Weights of a small image classifier: held-out accuracy 100%, 10.9 epochs.
Rows from block 4 of a small image classifier, named by matrix and row number. Rows with one number belong to one channel. Each number is 50 + 12 x the weight over its row's rms, rounded and kept within 0 to 99. All counts start at 0.
After each channel's rows are labels from the 100 images, of 14976, where the channel reaches its highest value: "strongest on" is what is common among them. Only what is clearly more common there than usual is listed. The data: rendered roads seen from a driver's seat, with toy cars, trees and houses.
# convs0: first 3x3 conv (model.blocks.4.convs.0.weight, 192x192x3x3, each kernel summed), inputs 96-191
# convs1: second 3x3 conv (model.blocks.4.convs.1.weight, 192x192x3x3, transposed, each kernel summed), outputs 96-191

convs0.145:48 61 61 41 36 58 29 41 57 45 56 44 52 38 48 42 65 18 47 32 49 45 41 33 43 39 29 60 49 49 35 56 34 48 66 33 51 70 37 38 55 50 32 56 54 54 54 71 60 36 46 59 48 42 35 26 27 39 43 32 36 31 34 71 85 47 56 66 43 38 39 71 56 45 47 57 64 43 50 58 47 51 53 54 28 58 23 51 34 38 32 55 35 54 44 61
convs1.145:49 51 50 68 54 54 48 47 36 48 43 59 67 72 45 57 46 37 42 33 43 41 55 61 61 46 50 32 44 39 72 45 55 32 58 41 52 41 32 40 69 60 39 48 50 45 31 47 70 53 66 38 58 58 48 64 42 64 55 37 25 36 30 48 46 32 33 25 67 47 35 65 58 23 49 35 71 41 39 37 54 48 54 42 36 15 35 40 62 45 44 35 66 36 46 29
strongest on: car; vehicles: two

convs0.21:44 50 43 57 59 37 50 35 42 65 33 36 51 56 36 44 34 54 40 37 45 59 38 42 36 43 43 51 38 42 30 50 51 35 45 48 40 30 66 43 62 40 48 53 52 45 36 54 43 65 35 30 55 64 36 33 41 49 53 64 29 41 41 67 43 43 53 58 44 46 59 37 48 31 50 53 47 34 44 48 73 41 58 34 64 57 56 54 35 47 53 34 43 63 40 47
convs1.21:50 34 63 68 43 43 43 49 37 52 46 50 52 58 54 64 64 60 54 41 36 55 31 52 61 49 41 56 27 62 46 50 43 74 32 44 44 45 38 31 63 75 54 48 58 62 52 44 86 47 69 62 46 91 63 54 45 74 67 48 29 33 43 59 69 43 42 45 44 46 52 45 46 51 67 34 45 45 50 31 48 44 36 41 42 24 31 39 68 49 47 40 53 58 45 42
strongest on: truck

convs0.158:25 55 57 38 46 32 46 66 71 50 41 47 65 44 74 36 55 35 68 49 54 77 59 37 73 40 36 44 32 49 60 34 39 61 53 34 54 55 43 52 45 55 42 35 38 47 66 65 39 45 53 48 68 32 29 49 66 63 31 32 56 32 37 57 43 44 50 48 31 33 51 63 52 41 50 60 41 45 54 41 52 54 47 55 29 62 27 64 48 33 57 62 50 52 52 46
convs1.158:42 52 43 48 64 61 44 50 43 46 40 26 54 71 74 43 42 45 42 42 47 26 37 39 35 48 42 32 56 51 36 26 44 30 37 54 46 57 36 35 39 33 48 39 41 32 64 25 46 62 50 65 44 33 39 33 45 34 50 46 31 33 58 27 40 45 34 40 38 54 55 63 57 50 38 52 53 39 35 52 35 48 50 44 42 37 34 49 68 55 31 71 35 36 48 53
strongest on: crossing stripes

convs0.30:48 39 47 62 40 32 62 33 41 55 56 36 45 42 41 56 27 44 52 36 49 40 48 46 35 45 45 48 43 61 34 39 77 38 46 36 47 45 57 67 45 44 48 41 26 63 64 60 50 61 65 53 54 64 51 61 45 51 51 26 38 54 50 48 37 45 60 35 64 40 69 61 55 38 71 35 55 57 51 54 42 45 71 46 44 58 35 70 46 53 56 45 57 29 66 62
convs1.30:42 35 75 40 43 35 44 42 52 36 47 38 42 40 48 41 36 37 53 32 38 28 25 42 21 56 47 46 53 66 51 48 44 56 39 40 42 47 58 42 40 30 57 44 44 52 64 35 67 68 50 53 38 46 23 25 41 45 32 48 35 62 48 37 45 44 39 46 70 44 32 52 38 52 15 57 55 61 36 36 45 45 58 37 57 53 48 51 30 43 49 50 47 30 34 54
strongest on: crossing stripes

convs0.177:62 58 41 59 61 60 40 67 68 35 34 47 62 41 69 57 47 56 69 80 41 70 47 68 47 35 60 35 51 62 42 42 53 44 48 45 86 42 53 36 47 47 70 49 52 29 64 78 65 43 53 39 52 52 64 46 60 60 54 55 53 41 44 52 36 28 49 27 66 49 67 50 50 72 41 63 26 55 74 37 40 52 52 71 55 48 58 58 55 61 47 32 54 39 42 44
convs1.177:50 45 43 33 56 44 34 38 36 55 56 30 66 52 52 60 42 51 54 45 39 44 58 48 57 32 46 43 57 59 43 32 52 47 35 29 29 45 54 70 44 37 41 49 62 18 53 44 58 46 27 49 44 51 39 34 35 27 42 49 37 45 42 28 31 52 26 29 49 29 42 42 46 48 49 55 36 39 52 49 41 34 65 57 39 52 34 70 32 46 33 47 43 33 37 46
strongest on: bends right

convs0.37:34 43 41 47 24 35 51 39 38 45 49 38 41 52 42 54 55 47 61 47 40 57 43 46 47 58 43 65 63 57 51 66 59 21 70 57 55 70 60 44 74 53 46 43 22 76 43 40 66 62 37 67 47 79 46 66 37 49 44 30 30 43 59 49 65 58 52 51 51 54 48 32 40 65 57 55 53 50 34 61 46 33 44 45 53 41 53 41 30 61 43 64 66 53 50 73
convs1.37:29 51 78 44 43 39 58 48 43 41 37 29 43 63 28 52 43 42 61 47 36 56 38 34 61 51 44 44 43 59 68 41 26 71 44 44 51 42 71 32 36 47 52 36 62 45 36 27 60 41 48 52 37 66 39 53 55 41 40 48 58 49 35 55 45 43 38 57 70 31 48 34 30 45 50 41 36 44 49 23 46 37 57 40 53 37 64 50 56 42 48 34 52 44 34 47
strongest on: car

convs0.83:55 41 37 53 55 50 58 58 61 45 51 27 43 43 56 28 36 40 52 31 53 41 47 62 42 62 47 45 48 36 52 47 54 33 31 63 38 44 50 43 62 39 64 66 63 75 48 47 60 48 35 64 56 47 49 37 29 43 46 49 52 60 74 49 33 44 35 32 46 49 49 49 41 42 66 41 45 60 37 39 32 26 71 71 43 51 45 56 26 63 39 45 57 39 42 42
convs1.83:56 50 50 51 75 64 54 50 33 52 47 37 53 41 46 57 44 47 41 47 43 40 52 57 68 38 53 44 53 52 47 37 41 49 47 35 60 73 31 53 37 40 37 72 74 60 46 57 50 30 27 31 38 48 37 39 43 53 69 40 55 36 48 43 39 43 27 37 39 46 52 60 56 51 52 42 42 47 64 47 37 54 42 55 65 51 37 49 51 58 16 25 36 54 44 48
strongest on: snowy verge

convs0.8:69 32 41 42 45 51 42 42 42 21 52 40 46 38 42 36 30 66 45 32 61 52 62 49 52 35 53 54 43 56 37 54 55 30 42 40 38 52 46 57 41 48 48 59 40 59 62 48 46 44 39 31 83 43 59 37 20 44 50 40 41 40 31 32 48 34 28 41 68 71 46 63 50 37 33 37 36 54 41 59 41 39 48 35 42 46 41 51 42 35 47 67 29 43 26 57
convs1.8:57 25 23 29 30 60 51 30 40 39 54 45 28 52 46 39 38 47 75 44 57 34 43 68 28 40 61 45 56 43 47 49 27 36 29 60 35 33 42 45 50 49 68 46 46 39 61 39 43 54 55 36 54 33 61 40 56 42 62 48 49 56 49 56 60 54 52 57 55 58 55 46 45 55 46 35 47 47 40 30 50 55 51 36 43 63 66 66 41 47 62 82 28 31 34 33
strongest on: house

convs0.80:64 55 45 72 47 48 44 36 47 81 32 76 34 60 53 44 43 41 51 40 64 34 46 58 47 48 51 39 40 63 44 63 63 51 46 45 53 51 43 40 31 50 53 48 63 56 47 53 39 15 72 64 39 45 57 35 51 43 51 46 46 31 42 41 65 53 48 42 37 55 57 33 33 57 59 52 34 46 44 54 63 41 31 49 48 30 40 63 39 72 31 36 83 40 63 40
convs1.80:55 26 48 68 55 66 31 52 38 70 42 45 51 25 60 63 48 35 73 41 60 34 53 44 46 39 36 58 61 58 52 45 52 52 38 40 47 46 25 42 42 48 51 35 69 56 40 48 59 47 70 60 27 53 44 44 41 45 42 36 38 45 47 33 47 25 54 46 49 50 18 54 45 32 45 57 43 36 56 52 46 41 36 39 30 40 46 42 41 58 37 48 65 47 28 32
strongest on: snowy verge

convs0.81:50 55 69 56 65 48 22 30 41 67 70 80 51 48 40 60 57 68 47 57 67 42 60 43 27 29 55 54 51 61 33 42 63 39 36 42 56 38 38 33 41 42 54 63 55 48 61 52 27 72 44 49 47 52 62 43 36 58 47 48 41 30 20 40 39 52 67 65 53 52 68 74 53 58 45 49 50 61 40 53 67 64 35 50 47 55 42 63 31 54 26 31 71 45 36 48
convs1.81:62 44 53 51 28 62 39 44 35 71 41 59 46 23 51 55 27 30 61 41 43 43 51 44 41 30 39 66 42 56 43 46 57 48 38 45 43 36 35 43 30 56 50 54 67 45 33 54 34 50 62 39 40 57 74 47 38 40 46 51 48 36 53 56 53 32 39 33 46 52 39 49 43 39 48 56 47 29 66 39 32 52 50 40 33 47 49 48 45 46 50 58 61 43 35 28
strongest on: vehicles: zero

convs0.149:49 40 41 48 52 45 55 33 43 48 34 59 36 44 59 53 30 70 50 32 37 28 50 68 62 40 60 47 42 51 52 43 62 42 28 53 46 36 56 43 33 38 49 54 54 36 50 45 22 61 38 53 55 41 63 43 57 49 63 46 36 54 52 37 49 53 32 37 51 56 65 43 26 29 30 39 50 75 41 38 40 40 55 31 48 41 38 57 38 68 52 60 58 43 44 34
convs1.149:48 23 47 54 55 46 49 32 41 53 35 56 32 33 44 54 38 26 66 42 48 31 60 49 37 37 43 59 36 58 42 45 80 49 47 38 56 51 34 49 41 44 58 26 54 61 42 22 45 48 53 68 41 54 56 48 53 46 41 46 55 23 47 31 51 23 41 34 34 59 65 50 45 43 59 52 39 51 51 34 34 44 65 39 42 45 31 46 43 65 41 49 88 31 43 31
strongest on: snowy verge

convs0.46:25 51 41 60 50 21 36 53 46 65 41 35 32 67 58 69 55 58 64 44 59 59 61 39 61 46 46 25 59 44 41 57 45 41 63 75 30 59 48 33 45 60 30 35 28 44 56 50 36 52 72 75 74 65 35 43 55 62 30 50 51 36 37 50 51 45 54 55 44 39 49 45 37 48 43 41 47 43 41 49 63 35 39 49 32 47 43 49 51 54 45 55 54 35 28 75
convs1.46:40 47 43 38 50 44 46 31 44 48 46 45 57 64 70 52 48 55 34 58 43 43 27 60 49 46 46 52 40 54 23 40 31 36 35 47 43 45 46 51 41 34 52 53 42 36 63 27 65 21 68 59 49 48 48 34 50 41 61 39 54 24 36 28 46 40 28 41 43 44 72 41 58 58 41 44 40 53 51 34 16 32 53 43 35 49 37 48 68 46 37 40 57 28 43 45
strongest on: car

convs0.24:52 39 77 53 55 50 32 53 54 39 49 47 44 38 41 38 43 49 64 51 68 55 21 46 48 46 40 19 51 65 48 41 39 61 47 44 41 50 39 55 35 54 38 48 53 51 75 26 46 54 68 46 46 44 44 49 47 56 21 37 29 42 32 30 47 56 50 50 53 49 41 46 76 48 51 35 55 59 40 24 40 69 40 56 26 25 61 38 65 39 36 32 57 42 43 57
convs1.24:40 43 49 34 41 41 56 49 57 63 42 57 64 51 34 55 71 71 57 39 36 53 36 61 72 51 56 38 39 53 52 17 57 91 50 49 53 41 50 69 48 82 40 54 66 43 65 51 40 45 50 54 50 44 36 54 58 38 56 50 51 39 37 44 62 59 47 37 53 46 54 31 42 63 47 49 62 25 32 46 41 46 57 44 43 58 46 51 41 37 37 50 66 41 42 56
strongest on: truck; bends right

convs0.18:31 35 28 40 55 55 30 44 62 36 43 38 50 46 49 35 42 62 44 65 38 56 77 48 58 42 64 43 51 61 35 28 33 45 36 44 68 25 40 38 52 60 29 45 41 39 52 63 48 54 71 33 60 39 41 47 51 59 36 58 42 34 43 57 52 29 53 40 53 42 51 48 33 85 34 47 17 40 69 32 41 31 38 52 45 58 54 26 35 47 35 51 33 48 31 51
convs1.18:45 44 41 37 37 46 35 33 49 45 51 41 57 56 59 56 49 50 53 46 38 39 56 59 49 51 45 59 77 45 43 41 44 42 39 46 39 40 69 49 44 41 49 45 63 51 46 55 51 48 43 49 38 53 50 63 53 54 43 54 52 59 50 47 53 45 47 46 56 38 35 53 49 66 58 32 49 41 41 54 46 35 59 36 47 73 45 83 38 46 43 57 23 21 44 41
strongest on: bends right; vehicles: zero

convs0.93:69 62 29 60 34 56 59 67 39 64 51 62 40 58 62 37 56 54 36 40 54 42 49 57 55 54 44 51 48 45 31 67 42 59 46 42 51 56 54 65 67 59 57 30 38 50 48 52 30 41 49 69 73 52 59 44 36 46 51 28 59 45 50 48 65 39 61 38 44 66 38 35 18 27 70 49 39 55 42 51 59 40 24 48 53 64 35 42 38 59 40 51 67 38 56 68
convs1.93:59 52 47 48 59 37 48 50 33 60 37 43 40 41 40 54 55 34 73 47 55 17 40 46 50 70 39 47 35 47 28 43 53 33 40 53 39 55 33 48 43 21 56 52 64 36 67 39 60 52 49 31 41 46 36 41 57 49 66 47 24 40 58 41 43 34 41 46 51 32 41 49 63 26 45 48 35 49 65 27 46 43 54 46 44 44 45 42 57 58 37 27 49 36 46 47
strongest on: car

convs0.156:30 27 44 48 37 33 55 64 53 53 33 50 51 44 44 83 50 55 40 45 56 71 46 32 50 67 36 29 40 74 42 39 33 65 37 56 47 28 54 46 53 52 45 25 37 43 45 42 37 36 59 34 51 35 25 71 45 59 39 55 38 48 45 58 44 47 48 42 31 53 30 36 50 58 54 49 55 38 55 40 36 47 47 48 63 40 63 38 41 42 60 38 39 51 62 27
convs1.156:41 77 42 44 67 55 59 68 44 49 54 60 48 62 56 54 60 32 21 55 39 40 65 55 56 59 48 43 55 69 44 34 27 42 68 26 45 45 40 48 45 40 54 35 55 41 69 25 34 36 67 60 15 25 55 33 27 46 42 35 46 39 39 30 51 58 25 42 47 44 46 47 39 80 28 37 57 54 44 57 47 41 45 76 57 55 48 52 46 43 43 35 35 38 48 47
strongest on: car

convs0.121:47 50 39 47 25 55 34 49 41 45 48 59 50 28 39 44 68 32 37 36 45 59 50 51 53 34 49 45 41 28 54 42 59 39 47 37 39 45 27 22 58 41 47 34 19 56 47 47 51 69 56 40 69 40 59 32 51 43 54 41 40 41 28 59 55 52 34 48 55 47 57 28 45 40 63 35 77 58 48 59 45 39 59 43 39 40 33 48 71 41 51 55 39 49 33 45
convs1.121:49 42 48 42 30 48 59 33 43 33 62 49 54 28 37 50 54 53 51 38 44 48 41 44 42 56 56 48 35 46 63 25 44 69 40 52 44 17 44 60 54 50 50 45 46 23 53 48 56 47 61 35 48 46 23 55 50 28 32 44 44 40 45 35 54 62 46 55 57 58 46 44 42 19 40 51 66 62 31 41 45 75 68 52 63 48 56 54 53 45 32 48 60 50 52 53
strongest on: car; vehicles: two

convs0.140:63 56 46 64 26 58 48 39 36 46 41 24 36 31 46 25 51 37 28 34 37 34 46 57 48 47 35 47 42 48 44 60 63 48 45 24 38 63 30 38 45 41 42 43 46 62 52 44 33 44 25 42 54 57 35 35 34 38 35 30 60 32 57 42 40 39 36 38 44 50 45 44 29 27 61 42 37 46 37 48 39 38 53 37 33 36 34 54 25 48 31 49 56 52 59 51
convs1.140:35 36 58 60 32 57 48 54 32 24 43 42 44 32 45 40 35 73 61 37 73 30 56 32 27 50 46 37 61 34 48 50 47 42 50 50 51 60 59 51 47 40 59 60 52 39 35 53 41 42 55 39 73 53 48 54 51 30 57 36 53 72 26 51 40 38 54 64 54 45 19 54 56 23 79 34 61 39 31 53 64 64 42 43 37 48 39 42 48 56 37 43 38 62 43 40
strongest on: house

convs0.67:63 55 56 47 57 52 26 41 54 66 33 65 39 49 40 67 54 73 42 60 54 38 54 42 44 40 50 62 59 60 56 48 58 33 42 48 58 58 53 46 45 52 35 44 51 45 47 49 55 49 65 46 52 42 61 63 29 39 47 49 35 35 26 52 53 49 52 57 46 61 60 33 52 62 30 54 58 47 46 60 43 35 40 60 47 37 65 63 54 53 35 56 67 48 41 35
convs1.67:46 39 73 43 55 48 53 28 46 62 45 39 51 65 53 53 58 32 33 46 54 40 52 55 58 44 35 51 49 60 77 36 41 70 55 47 54 48 41 52 27 55 35 36 48 54 54 34 51 40 70 70 50 71 47 53 52 36 45 48 51 35 55 12 38 40 50 45 69 30 42 45 59 49 58 68 39 43 40 42 41 29 42 43 56 47 49 50 54 70 51 43 52 28 49 24
strongest on: snowy verge

convs0.153:58 60 33 49 56 64 39 63 58 52 41 50 63 64 42 45 36 43 39 53 47 68 54 20 30 48 42 47 43 59 38 47 40 28 56 48 64 46 53 46 73 34 50 48 42 36 36 55 34 45 57 49 46 52 38 45 32 68 47 49 56 38 40 56 59 49 57 33 47 47 53 42 48 63 53 64 39 21 68 41 55 48 22 62 44 54 55 49 41 49 49 44 48 46 51 54
convs1.153:49 27 46 34 56 66 52 56 31 57 47 43 41 47 46 56 48 57 63 43 31 34 28 34 30 61 46 31 66 70 48 51 43 56 37 36 37 34 55 43 53 52 41 48 59 41 48 61 49 65 56 58 58 37 34 37 41 99 58 32 42 43 49 58 57 48 40 57 57 35 27 49 32 42 48 48 27 42 55 55 52 62 45 64 47 48 49 50 44 43 35 39 46 37 26 41
strongest on: bends right

convs0.64:67 72 30 67 47 50 56 44 35 62 51 54 49 49 42 31 61 50 42 37 56 38 28 48 54 24 44 59 38 38 57 56 51 42 46 47 50 65 41 48 51 43 42 54 37 47 41 52 56 56 30 63 70 67 53 32 46 47 40 15 34 38 44 49 60 57 48 40 49 69 52 43 37 31 38 57 55 40 47 58 55 40 47 49 22 54 19 40 51 48 62 76 42 46 31 62
convs1.64:64 39 57 40 56 40 35 40 26 51 54 73 61 68 27 36 43 32 41 48 76 50 38 64 42 51 35 49 54 47 51 28 62 56 44 45 41 59 36 47 41 31 47 46 47 46 37 60 52 42 78 22 67 68 35 71 57 38 54 53 33 43 54 47 44 37 51 55 63 65 47 47 66 29 34 47 47 51 55 34 63 58 50 30 39 38 45 40 59 56 43 64 39 51 50 58
strongest on: snowy verge; crossing stripes

convs0.169:63 48 67 53 32 41 41 30 39 48 49 47 66 56 61 41 43 50 67 45 41 30 49 64 62 40 37 56 35 43 58 43 48 55 29 45 54 62 54 37 69 60 35 61 45 88 61 37 68 52 53 58 49 41 40 51 62 66 53 24 37 48 42 49 47 61 37 52 52 50 54 49 51 53 52 57 58 54 54 63 38 48 68 40 43 43 46 46 53 42 52 58 59 46 31 57
convs1.169:56 62 60 52 40 31 41 31 48 40 58 30 32 75 59 42 42 46 36 53 39 44 57 40 52 51 49 43 29 43 48 29 27 50 58 49 51 47 56 41 47 45 33 29 45 44 46 32 19 55 41 55 51 37 47 43 50 37 58 48 44 27 34 34 36 58 26 41 60 40 47 32 51 40 49 45 54 59 55 52 25 37 71 48 51 36 47 58 46 65 51 48 41 29 55 46
strongest on: truck; bends right

convs0.1:30 45 48 41 42 46 35 52 58 42 64 59 54 39 40 61 53 30 63 42 60 58 47 27 45 45 48 43 54 52 44 50 50 55 58 53 49 62 43 33 55 32 44 54 63 43 42 55 41 25 58 54 66 45 59 51 47 33 30 53 54 36 41 48 63 63 55 42 42 31 56 46 47 54 53 54 38 29 47 42 36 49 40 47 28 25 40 38 68 42 43 65 70 47 55 49
convs1.1:49 55 42 51 61 59 41 66 37 66 31 52 39 56 44 34 48 34 40 47 36 55 44 56 46 51 41 35 59 28 44 37 73 43 52 48 47 50 34 48 45 51 36 46 51 43 37 41 60 58 57 66 54 42 64 47 36 45 46 33 52 40 48 24 54 21 51 25 39 60 69 81 69 48 44 58 51 54 28 39 26 41 43 42 47 41 31 35 65 43 39 77 60 44 29 46
strongest on: vehicles: zero

convs0.127:24 41 40 56 51 48 44 63 66 59 45 76 41 52 65 54 40 24 75 67 56 46 42 44 47 41 41 23 44 56 54 46 62 48 51 57 67 49 51 47 35 53 51 56 54 53 58 67 37 32 87 43 42 48 63 49 52 46 29 56 80 36 38 46 38 53 44 31 42 37 69 50 45 74 46 42 54 49 52 42 49 42 54 76 38 52 50 84 51 48 56 68 69 43 54 48
convs1.127:36 46 66 57 52 63 41 46 43 49 36 38 47 47 57 69 37 45 57 40 45 23 56 47 50 40 35 42 80 56 65 24 36 42 37 30 50 67 36 43 44 37 48 42 52 58 46 40 69 50 56 73 37 57 46 56 45 26 46 47 37 33 42 34 38 25 38 36 42 35 37 62 49 47 41 57 44 37 45 47 41 50 59 42 40 28 47 48 51 70 37 51 61 37 29 29
strongest on: snowy verge

convs0.32:28 72 35 72 39 37 42 56 60 57 44 29 52 50 59 36 57 51 35 40 55 47 49 23 45 50 62 52 52 50 39 52 55 44 66 43 49 67 53 44 66 49 46 26 25 57 50 55 43 57 44 58 64 60 38 43 54 54 48 40 36 34 37 54 70 44 69 41 40 50 43 52 29 36 68 46 48 39 44 45 47 44 45 40 49 35 45 39 32 51 42 48 68 61 38 55
convs1.32:46 49 53 67 54 42 47 20 39 41 48 51 40 62 44 58 29 55 39 56 55 42 31 46 51 50 42 36 47 38 43 64 45 40 40 46 49 39 52 38 48 39 35 54 37 61 52 51 63 47 56 65 55 66 41 39 45 56 62 46 58 20 24 55 53 26 42 38 39 40 40 52 78 51 50 60 40 69 74 26 32 28 29 41 46 34 34 35 70 67 47 31 31 53 56 42
strongest on: car

convs0.134:64 47 45 32 46 68 58 31 43 52 61 45 41 60 51 47 60 44 61 39 24 43 25 68 44 37 57 40 55 35 65 29 36 51 44 49 45 58 32 43 40 48 15 67 65 63 53 45 44 59 40 40 56 64 51 44 48 33 53 36 58 48 42 50 29 63 65 32 63 34 36 55 45 49 33 43 39 61 35 22 48 45 45 39 45 52 54 33 58 61 53 57 69 43 39 51
convs1.134:63 46 48 51 40 68 48 41 50 47 37 54 70 30 35 63 39 62 62 33 27 60 35 40 45 25 54 59 59 51 41 58 43 61 35 26 41 48 47 83 61 41 44 61 55 45 41 54 44 55 35 42 42 53 46 40 41 31 63 37 45 39 39 35 52 38 33 52 62 35 59 47 33 44 38 58 42 49 44 46 36 54 57 40 35 42 50 59 37 48 42 41 73 33 37 50
strongest on: bends right; vehicles: zero

convs0.11:34 57 72 55 42 26 47 42 34 66 42 60 42 35 32 48 53 63 44 30 66 64 48 33 43 54 29 56 43 66 51 51 60 47 46 42 47 43 42 38 60 40 40 43 40 47 50 50 39 54 56 48 41 44 37 53 40 58 30 30 32 32 45 40 59 48 69 49 29 37 27 39 74 67 77 48 40 46 49 39 69 51 45 46 40 48 42 54 45 45 27 33 48 39 63 46
convs1.11:62 36 66 66 38 53 41 56 52 77 47 54 39 43 43 55 61 46 47 44 63 53 41 56 44 50 45 67 57 66 39 51 30 63 53 37 51 44 40 47 51 70 49 53 51 44 43 61 46 50 81 57 47 57 49 72 50 39 42 44 30 30 40 48 58 49 73 43 43 53 21 37 47 48 71 53 39 43 48 49 38 62 51 44 39 46 61 45 45 48 51 42 68 72 51 32
strongest on: bends right

convs0.104:39 21 35 64 80 31 47 62 41 51 37 54 49 40 48 60 24 60 49 56 53 54 51 49 65 41 41 54 44 53 55 51 55 48 50 42 46 39 52 49 50 34 76 38 53 34 48 44 28 51 45 45 65 54 51 41 41 56 10 51 57 42 39 41 42 51 63 52 43 55 44 46 40 18 52 30 39 63 45 31 57 53 46 49 42 33 35 59 55 42 45 45 60 71 49 49
convs1.104:53 34 41 36 48 44 59 28 32 48 62 40 24 43 56 47 28 39 63 43 41 41 56 37 31 57 50 44 54 31 35 43 41 45 32 52 22 37 45 33 40 33 54 51 58 45 66 31 43 45 51 51 39 53 52 28 34 42 59 33 64 70 75 45 57 42 35 38 34 56 53 68 41 51 34 37 47 33 47 32 39 60 40 39 60 43 46 59 61 50 49 34 38 41 53 29
strongest on: vehicles: zero

convs0.9:52 61 43 46 51 59 44 47 50 50 39 36 39 38 40 45 40 44 45 32 39 48 40 86 35 45 37 59 37 37 49 42 67 39 39 45 36 43 52 38 35 46 55 76 56 86 45 55 42 55 51 47 46 27 65 58 41 33 46 46 39 47 58 51 31 54 27 38 49 54 46 48 40 44 41 64 57 68 54 60 35 42 59 34 61 39 63 49 40 58 39 55 37 54 36 35
convs1.9:53 62 64 66 46 38 48 56 56 46 37 48 36 48 43 50 55 53 42 38 50 42 38 46 59 60 48 39 53 31 55 55 33 54 62 61 74 66 50 36 62 36 48 42 51 89 15 53 38 50 35 36 34 57 42 47 45 56 55 44 48 43 57 67 45 38 40 49 61 35 56 46 49 28 63 33 33 78 62 43 43 53 60 68 40 58 50 47 52 71 34 28 70 74 58 62
strongest on: truck

convs0.19:48 43 44 56 59 49 46 30 46 60 28 63 61 42 63 42 34 55 56 39 37 31 42 47 35 48 48 52 50 57 63 47 63 55 41 40 46 43 44 42 45 53 32 59 44 28 52 44 48 65 77 50 59 57 59 42 47 43 73 32 54 59 58 32 26 44 49 57 64 50 70 42 71 61 46 56 58 56 37 47 48 51 33 50 56 43 53 52 74 61 51 46 49 28 54 34
convs1.19:37 32 69 66 49 52 51 42 51 62 35 34 48 22 23 64 54 37 51 43 41 57 46 43 30 52 42 59 41 59 51 25 71 51 41 41 58 49 47 60 43 49 49 25 70 60 58 40 41 45 49 54 35 62 37 44 35 31 55 59 39 30 40 25 60 52 44 44 49 59 53 44 54 28 38 49 22 63 62 31 59 49 82 50 45 46 39 51 49 58 36 34 62 43 43 44
strongest on: vehicles: zero

convs0.103:48 25 33 39 33 42 52 35 48 55 40 34 41 51 39 33 34 35 38 32 48 43 52 39 52 49 35 39 34 46 47 34 29 60 40 42 35 53 41 52 40 53 37 46 36 40 35 44 44 25 40 42 44 38 38 55 40 35 52 39 37 44 47 47 37 43 44 46 37 48 28 25 39 37 45 59 35 29 57 53 45 46 26 35 37 45 40 43 55 30 60 41 31 41 61 44
convs1.103:50 50 69 62 40 68 52 58 61 60 63 44 40 54 56 35 51 61 50 53 71 30 38 59 35 65 54 45 48 59 60 58 29 55 50 39 61 68 64 67 45 47 65 50 41 40 51 64 53 63 78 55 39 62 34 46 53 43 70 61 58 53 51 49 58 45 58 54 40 59 57 35 73 66 46 45 41 61 52 50 61 38 57 61 36 56 63 59 43 50 41 31 32 50 50 61
strongest on: crossing stripes

convs0.135:35 42 44 65 39 25 45 37 48 36 40 29 41 48 35 24 32 83 29 39 32 50 32 43 44 44 41 43 54 60 36 40 40 46 31 54 47 36 54 43 49 49 37 32 39 34 42 37 38 36 33 37 43 64 30 40 50 54 25 57 56 51 54 49 26 37 46 42 46 41 43 53 69 32 42 44 29 44 52 39 50 42 59 38 45 42 68 38 40 55 55 32 47 45 50 46
convs1.135:47 42 56 38 45 51 36 54 44 37 39 56 62 38 38 56 45 73 43 55 49 45 35 34 68 37 50 44 57 63 46 61 39 55 42 51 47 58 57 58 58 44 45 78 37 68 51 73 70 36 51 45 49 86 40 42 42 35 62 47 52 16 29 57 40 39 56 51 39 50 78 43 53 46 38 59 28 76 52 60 42 48 40 49 53 42 37 58 57 40 21 31 52 56 39 66
strongest on: bends right

convs0.110:46 26 39 47 35 56 36 51 56 34 29 58 56 46 58 40 47 47 72 46 50 68 47 67 60 27 52 53 34 53 64 41 40 48 46 41 52 47 47 40 49 78 46 58 46 41 46 62 33 51 46 44 48 37 55 35 60 48 59 38 74 51 48 64 39 38 42 41 69 51 49 55 58 54 35 52 42 86 61 38 42 57 56 48 52 29 27 46 73 54 39 50 31 53 25 40
convs1.110:52 40 37 39 33 53 55 48 43 32 41 44 53 37 59 43 44 66 56 46 47 30 46 43 36 49 64 38 76 33 56 40 41 45 55 63 41 53 47 50 39 44 69 34 45 29 51 43 41 54 35 39 53 35 47 36 42 18 30 42 41 68 43 41 43 75 56 52 48 56 42 50 49 41 38 40 50 54 43 53 56 55 72 47 41 54 36 86 42 52 39 52 21 09 43 44
strongest on: truck